From a checkpoint of a small masked spectrogram model: encoder arch vit, encoder patch size [16, 4].
Rows from block 4 of the encoder, named by matrix and row number. Rows with one number belong to one neuron. Each number is 500 + 25 x the weight over its row's rms, rounded and kept within 0 to 999. All counts start at 0. Numbers have three digits each. After the name is the row's rms in percent of the matrix's.
# fc1: MLP up (encoder.blocks.4.mlp.fc1.weight, 768x192), inputs 0-95
# fc2: MLP down (encoder.blocks.4.mlp.fc2.weight, 192x768, transposed), outputs 0-95
fc1.470 080:505517495504479475528484492424515476512540538485483498535543485475530506493464481510510496498511466510459467512479508474457498474491479509551501504455478496469524460526550519533480524490489475552500476515558498489516511486482507497490486535488471502527529472529481473473520483541503451471
fc2.470 078:492513513527511487490461520497485545484478459476466499479504497510466500456551461539485482504485510437556503531561497498526531515522500522474520495533541491506513495491504504506529486488480523474522462479521474522470453506534470483474525492507492486502549519524501543520501479487484517507
fc1.471 042:491503494489517492496520469532476495483503490484508506506499505508529519495501534493530543498492492507517501492492481462471502493471505495489497502527456531531516497508521503546490567507529475475480503493473505533514539484533416454533491521534537513530505443545483510488495466476455503493
fc2.471 043:535486520534490525514468527529512442507478489508517512510471504480527477528487496518488477482502515502430501497491501512529451521510491516500526511492488515489498516486480489474511469529507538492491473524517515486503430542475542511459484497488429514513501561477538472526471522543507495500
fc1.472 114:546492477474521496484484537459487487476485507504508518478504485468517520505495500460489492475516445517514507499450499489555506470492476506536473494513487435475518454530521485498493536500505530482502520506508506485506502492516510482493504560510456474520474498536518499433547520481535500498
fc2.472 099:548489516498545475515483550522496514524476493503495552468482466472500499477500448490501503483521505487513503462525492466505536494491456505521484503506470447486509552521511512478458499496474505492470497481468515464474486513488512530482483507498483500503477472492506520489514499521483518516
fc1.473 120:488525491517480452506506477525560530507484485459531485514519533532465531495518497546487487492518525501459450501519546489528530479500480492497438491534510527464540466515487493556439531536474533492501526533509483518488437471495471484502474462485502457496508502469492490537492511488529478449
fc2.473 108:448478518526520481487510497537469512484458499537504505555491498506500531477540484525494466511497486484510492482490516492522472501530474498494509519488545477486537506457496542483545483475507490420468520460479508496449525462528510501499520552441467532498530524520528487500494518496508469501
fc1.474 116:496523512496503521470492470480471479491456488511480531471520483494541505506501470505521497467482554483523520469486497481497509521564484510490441540509489526509497505513505506489528516488510443473488505526491505526552489510505498501507516465532482495483473511444499467516459532533517499476
fc2.474 107:473499509525532521467509512511486520530495515479498518509494518511490520489526490465526443531488468493495521488496497552463476520512527507541505505496501527501474481540493506503515484465439529533534525510463494495480491477486493519504515540493519483531523531557487497460501527465507472485
fc1.475 113:507462479506511548509459502471534508543523492508485476496505500443488511490530497482517512499532440505488513489513517512497462490501504466514470486530529477485526512477517522470523478497525456546453491460533478505473518545505542473512483476520492564491504539562513526451553514494524498498
fc2.475 111:478534510492468514486535489534492491492499528490514503525517483525531523497470470506492426525485499481504496512495541540451527463503505503487507521493453529515489518507481479514501514492485508480524480530477530485523477497574519515500503518512504465549479491484525444560452499508482495502
fc1.476 080:495552485508468505472526499551470484555542492512529527515490529462488489496501516528515498515494501529503513500516500525472504499508554456474461499492481476541455478520525541445510493518504489521464522536489544500460499526501495479496479526467476479528501459504468509505504490509476516466
fc2.476 080:484479498497527485528516505450508471465556514491503580498464486509475540477483458491544484488481493473522466463464483527537502473530449548488501460523499504507500493472493468520465522501508520499517527498499514528531512503479552523502513473488503507516527530518513530527513494482508488512
fc1.477 061:496528499463489501467514505477480475514519554494508504472495495487486556502475509477498507519473514472445447483555502511516525495509483477478535474479519502495498519469550482492483534509494515476494474532476538488495550481502498510501508448512504506523531493545494457497535485516441537495
fc2.477 064:500482534539473525484519497511554508504506459511489529503527541499509475509537532493490469522482467500546553514485484470516458475511517536502472520522476466496526481515450531493532521522481514483525510503517495464532474492501486474510507522486522498466451488480517531523475521470534483505
fc1.478 056:485475446509497502501440518483441531534522502465474492490512491492499498484478511557491525461460511553500459479501525501513485481470523505537443516521509486492441489502450515490506463537463509502501504524474498516522503495521530511518518480492529474533479497546482512477508451496511512489
fc2.478 058:491493532478491456487515493506551471504522525521510501551545511457479503487470471484495491516516522466469489549503488507514523479518487487480504450513507556510519518532524495517500524495510520515481462502544470500566475498503480517490484469527530490516452485509492476545481534498471521530
fc1.479 097:519501485466541484493474499562560484512491503518527492475482501515496493501478502483505533502520484494509500507519471555445516485463556481476528497436514511440516524500555457502473483521451478467530508507488509453490468480479506505504542512467506509484512482504481478532509469526527472475
fc2.479 096:497470492486471511485482483509463492537479472480568516477460538492494476484503474481492476503491522484505475519490522525522493530511503506521451534501453498535509454521519533513497468509495494514498491486488517534473528511513469496488505475524499545486510532504471491510478482517467515527
fc1.480 119:477510467530486546481553464478473521469550526498478483522471529484504474516542475522515515481497483483497522485487492468560472444535499525504524487492511465499509498479489510495458483492492480480509504488499455539511488454520525504493464453555487490523527503490516461558517483526494478488
fc2.480 109:550473497481456510509496528537476491442469450497534470520508522524504507468489491473502523539456529471524502514564548486465484510515475512509502507490503509494463523511515464520492494517478521536516511455486470471509503549513489487517515479472513518508499499519472506506517498510502478535
fc1.481 090:516515491480509498508488481490498531559526528525475503519501491512503515515484466504456504507496498502469511521485469514483500484520528492513479482472526475540497494479511467531482460477511533583512481542495516477483485522552521525514556489438511523463466497475531466542573520472505473499
fc2.481 084:496480463497493501480490542485530471494497484485513497522522490448507523496509531482523508470466517494495495521507478529544528514470513497474540517482488514483542495505469522477544538514424514408476529500520483546518497488510492462509499514505523500527473491505470483490462423545512523462
fc1.482 055:497464462461502499479493479485467510554487490498492509509515506503539456494469537508436487469488517531487545504567494512505468488510484495494486526457547500502523482492505480468520500544509539486487514483483498526460511486538490530487564456497490462543468518513495486519508520477515465503
fc2.482 056:535514517528511451516456476514500494470480484513464500498540493455505487502510507497554526514487477440498477477442524555523538493466492468501511522474534518514521476512518522493476520482471511493502464519544517488527510484452512472536506514519478506507486497525490464464483465506450501518
fc1.483 107:520544509482493504535497476516488492468489488500467479517531501461521429495525505568480540485502460489501552507496452491487509509509500493505545486477512501516524474497524489531482493542533507493434508488548516534510508550519522517523483507474516494476484483548511484500492501505501492499
fc2.483 101:473498488488532508495477497505497444529500491477517507500515527531473539522531506442510485536452550450476517501508514486460465486498545506490504488553529479503485519516497530459500506526496534489551470487516465478529537439448544523518502504540482517519520496507523486502477531461527498494
fc1.484 109:511517487510498506567491419532494516496529529535505471503495507524516495527473490507514470501456501518476466467450532504512472462523502474477485527509531505539504521491492475506481450486504520493548514537483479503531513502522537502512485521481491513513535531519490511515465511502495481492
fc2.484 120:464497507494512519442501546513466490528504519495493466534477503554491511498547485493477470539514461476503525551559504484538543488459488494532505507490459500503550551510502520498560525509486500525512529470542459496497517500478474452466522469483528467513514481493480532505511509507532484527
fc1.485 124:484502452482520482490458504471493499470454520516534462473487499464516501493472480536498517511495502497465553493470498479550490460526503528456465506501506529515466504537502533508515540495564525509505533536510481478494521460524510501531480516489432534534497543473520510529509477499519510484
fc2.485 122:494502444504501508482493502536511550514537503494499515505510532538504475482502506517492486528525481508467526498499483508487527487487450501521504471503479466517489484522461460477542461491454473513505469461533468477514496514502509515528539486475493484553524476508478509493488514502502522508
fc1.486 072:543493500522510517476479456542506513495502515469478484486498529544475518469490490496522513531502461490473482498508541560516526534475546536476533517492482466490515515502535509516507484533468441514485522529531539488516513475508482501520495504513496480501479513472459461473487497520509479517
fc2.486 070:484492465500515510481491540473508510516459491532497514450522546522510467504510503518516527472489515467493526480526526448503493517518489517472500489517522488571477476477472546530500482498504499513450450487501509502450550497474505538472469533500483480524491501536566534512519511505521475506
fc1.487 095:529479507540512514491452531449487480515492498535445449480510475441518530466464534501480475486500551473476481514530479498523483528489487487502526451520538487507491513476527457509488538533513524445488494487529493512479498469474514495493465551511504557479509514485472486487532486480461524507
fc2.487 098:474496502455474518535541484497501489527517553486503500496490547551484493501525528499530533503483465491552518492445503473466474499478498496495466516484522518516486431537512507479523490494474479537515499503487488493478459529487451526502544494484497484475520501512495514512503505518523468496
fc1.488 090:506528473467527502507542482486526519472514485503488509444469502527504493505529503475496459496478532491500510505483518494469504495470477523491522523542518521493494502498479467546473465514532496532493548485496511516468479464472488505524483465501460497492486544506519486472481444461497507485
fc2.488 082:527480494482535460481495542507526502505470450519503465492516493463490474493521482456577456505524481507505484497535497519500527501513498497453465476501524477486479502480508526524524472563535496482454488480541510507488454544534525490508504502521467548521481452545523492541496483548509529514
fc1.489 088:525536501486539508526478490514482489476534502480516503496495524487521503517461477491475495490480509532484474438524524483476458468517504490485473510460493475519475499474538475507503468501491521482561502514547505496497489493500486492502518484492505493527477536535542480457536511457493500503
fc2.489 084:507471501473493466467549479436549498475529476558499499515544499466458542484516488463509469522515457476473523548531486473492497488501505496497495505537504488524524492497464511493506501543494519500511456514526491417526508507476498478521503515505500461469496555494523488495458507511520489496
fc1.490 090:477527530525548484488508513487503528446534516516483516470525469477521490493511485498469457505492493535459489485450547529506488494485486490482503469505473465494502488557521502501493509502518523505513521505518526425526490512494508502511520523506459460473544514483562484483499515492525516459
fc2.490 088:533509532486462499514498516487512492530498467512441495516532513484492475489485519484532510497441459474498451477540501500493498476539494463502448503502488444481474521519514479529511478531490519515484512499514485524502542540502515515486512533489511494507448475521465481519485485482510492462
fc1.491 104:509485525514485467528503440519477493506502509463453510510519398462509511484475431531491533472505515509458483553501521541502491526505518501492520499466504494512451515490513488523487509480480506485519469499497526490507482536501476520509515494482466490559488457545532504501443498515523502509
fc2.491 105:495538460501485529524494482513496483492499498530515498483510525576542497499492481494529509525487521477524495462526509457453506509476499515497473508523480488473524479468461464539499504510537495530501510530513490513513476523473519512510497495433480475440479498495463520541537515490443475501
fc1.492 102:526504507528535489475464520550480493495541482490525490455490508454504489524507496528515487500523531546469515510501520523448467504534507482480511495497473475499457505494484472510528531548536552442498483483502516503528460514477498521491565496492546488525472489492509530532547468480485514509
fc2.492 099:501519507443493466462526522493527511490497529502507529513517526490493548496510447498496495446492522431485511471522476487511493455487479519496490552488548487502535514455486502507473477524520520519504482488498494506492508520534503479492487487509507474499501497480505504470517485506492505499
fc1.493 127:476478495537497529534529517527483509543483543509513510461465479500505534539510472497512489485453488455520502507448505516492477513489525506464500515484499528471503523522481508496492490476472470470515493487553494542557462507534527493484472479517504529481473505476507488514510541499497499482
fc2.493 121:492501521514522501515518483533501504492515475491489484493498497505478479486490521476508449486504501513553503492491523518487518550515457544502486455479502513523531479525497482541525457457488526496494496491484505485527492534546511498489543523505491509485469467496505493551508533500565530558
fc1.494 117:504466533471487533435492461489498525492516530493528451559459496487544496547473461519532516528541493487518520467482452447489505500488497518522473472468507511488517453520480477478522538498472528509513514466473526462495504487522488500431501543498489473543480472486495525539504485484476536464
fc2.494 113:523515499458474495536514501470516506504483506515503508482529532477489483487527516501537494487464489520467483505524560502477495489463513481483501500576503472543464503532524487492504501490535502504487484470513466528488494492476512530521534498469481494458455490503478510558516523498451478548
fc1.495 116:486480488521497455479515463505496530540497489482490520553486519508480503475522491473521501483496511479499491565473516523492540474489471497451503536569463482526446523479521483509515518465486503502500524512469525516463484425485505492464515536507482497533503538482490445500503454520502519501
fc2.495 115:490460504522494548516536490471497497498479511485503536505506505534484515524487502481491506522472502493458525477523529516445501502490507415545519470498483525493551478525509495491457502541455495505466541520475481513515532508506504536489502505492502517443475484460516499488494568487480531508
fc1.496 094:512543490506478515464471485493464544480484486534484468508465489481508485498519553463481479493503500515500495474499490448485514506523503507451526512500474496491478525462494501545531495514512508503471501519450524480479493524518537516495510503424496518516465474460508455506489533524508519469
fc2.496 096:478482516510539509528547522485544473471487497483529537509508525487501459495509472499548530530464563467510523520513486528526462486492495489526539501507526513518484478498510479481500505495484522535508484533541515460526480435505497486484470519511503476505511525558541494501533468489500477536
fc1.497 103:534552505458504468487542508445491524497480498510500530467467515532505504506509495534468527461505528498508533476513514519552472474530489505514501560450509523481517531506528476527448511532511496460506523481445497512539518475489479521498496481476516508465484521552500455532484479508505457471
fc2.497 105:523524485519482536521479522523508476513486491509507492545500481482526494519500433493491476546466477503498467498493477486523517508527494519482473425496533584505490493483466486529522543465489525491493471469494504484462488514532510531445522540530534473478514464476509495463511494507477526497
fc1.498 093:483482489477487513495513509507487484531421481474483507502528550482508498511501502551489531499518507518510497508558502537479553500480552531480491504480518464532464487462489517508496508495472499488493526500483486504472479514537524509491496517441516479505531473584466473475484507518522461523
fc2.498 092:479477516491534493502511491464516461437529492543488501511491494502474506497486490520503497493473497500519445507476488483503456481504517517492555460537531501491526491526476495504469472560499504517470466532491522475517492469508501479500512452537485507532530552449492509537516487486534530509
fc1.499 096:527513533517521467556527504504511459483467516494498514493539501506525527500487490482485535501460530502477498472444505539517496505530509504539506489470491514525512498462520529538523502539503467487486474513410525520527491500504467509504504494517520535481498521573511489492537513506509489516
fc2.499 098:489500486523482550503457508489481505546523507487509512499499486513512483457512497528489453496481471522516497474548469516534494505448520512469499524487465504528509512479517492467503506487488541534515493469526496502549488484478543544514516504501494477512498534518501507487452525518487522467
fc1.500 115:489507516502512523506508479517534513509479515477505502499486463511558474441454520472496507507481538503515502483508500469495507482489521517478477516524490482464519461515531487463473489542519539523435538499554457519522502511506499510504464512515472527521487509493513504496517502516485526494
fc2.500 130:514478509473522449517479507461528505523465501517509529500502556504520508500510497462446544485492490492551518492519519534481468502498512485520518494477511513520480507469504518527517481478530504484526516486498509527543459487507520468537464489477497508492512515522489498506506539445531509484
fc1.501 046:500548491500528494456525504503528522522484471473467512485480494502513495555440536478501502546502511504522496470535501452436511517519512515473517514497497533461508517475525500480500484488554505437465488496531507508500450482470545516478504500511505498500507473496487517417480463545489540482
fc2.501 050:536473472480503514506468517485463469517494482539533517505505522518481505451530503526504501507497532480483541538491480504524479502436522502490489469526495453496468458534533506531535525484496543532540539484522527490474506503551432501500451508494508515492472537503510515525539545484471491506
fc1.502 089:497555530486516550506450472491492495468500476463509492499502520481520481461491528514488522510505485544487468475479496480480526467546454464496502477483465496497507533451439524505473534504531469512520478519491485508475460495455497451561530540473494518504538486502523501511532458493504519526
fc2.502 078:499507450528513448541508537478485516516473519501486480500483508508453485524491458454531499488479483492534496471517506529512517539444510526493495492505540526485485482529566489537534511489499494533480506506497539481558510510507518467460494481554495473520460511457479494520474506526542545507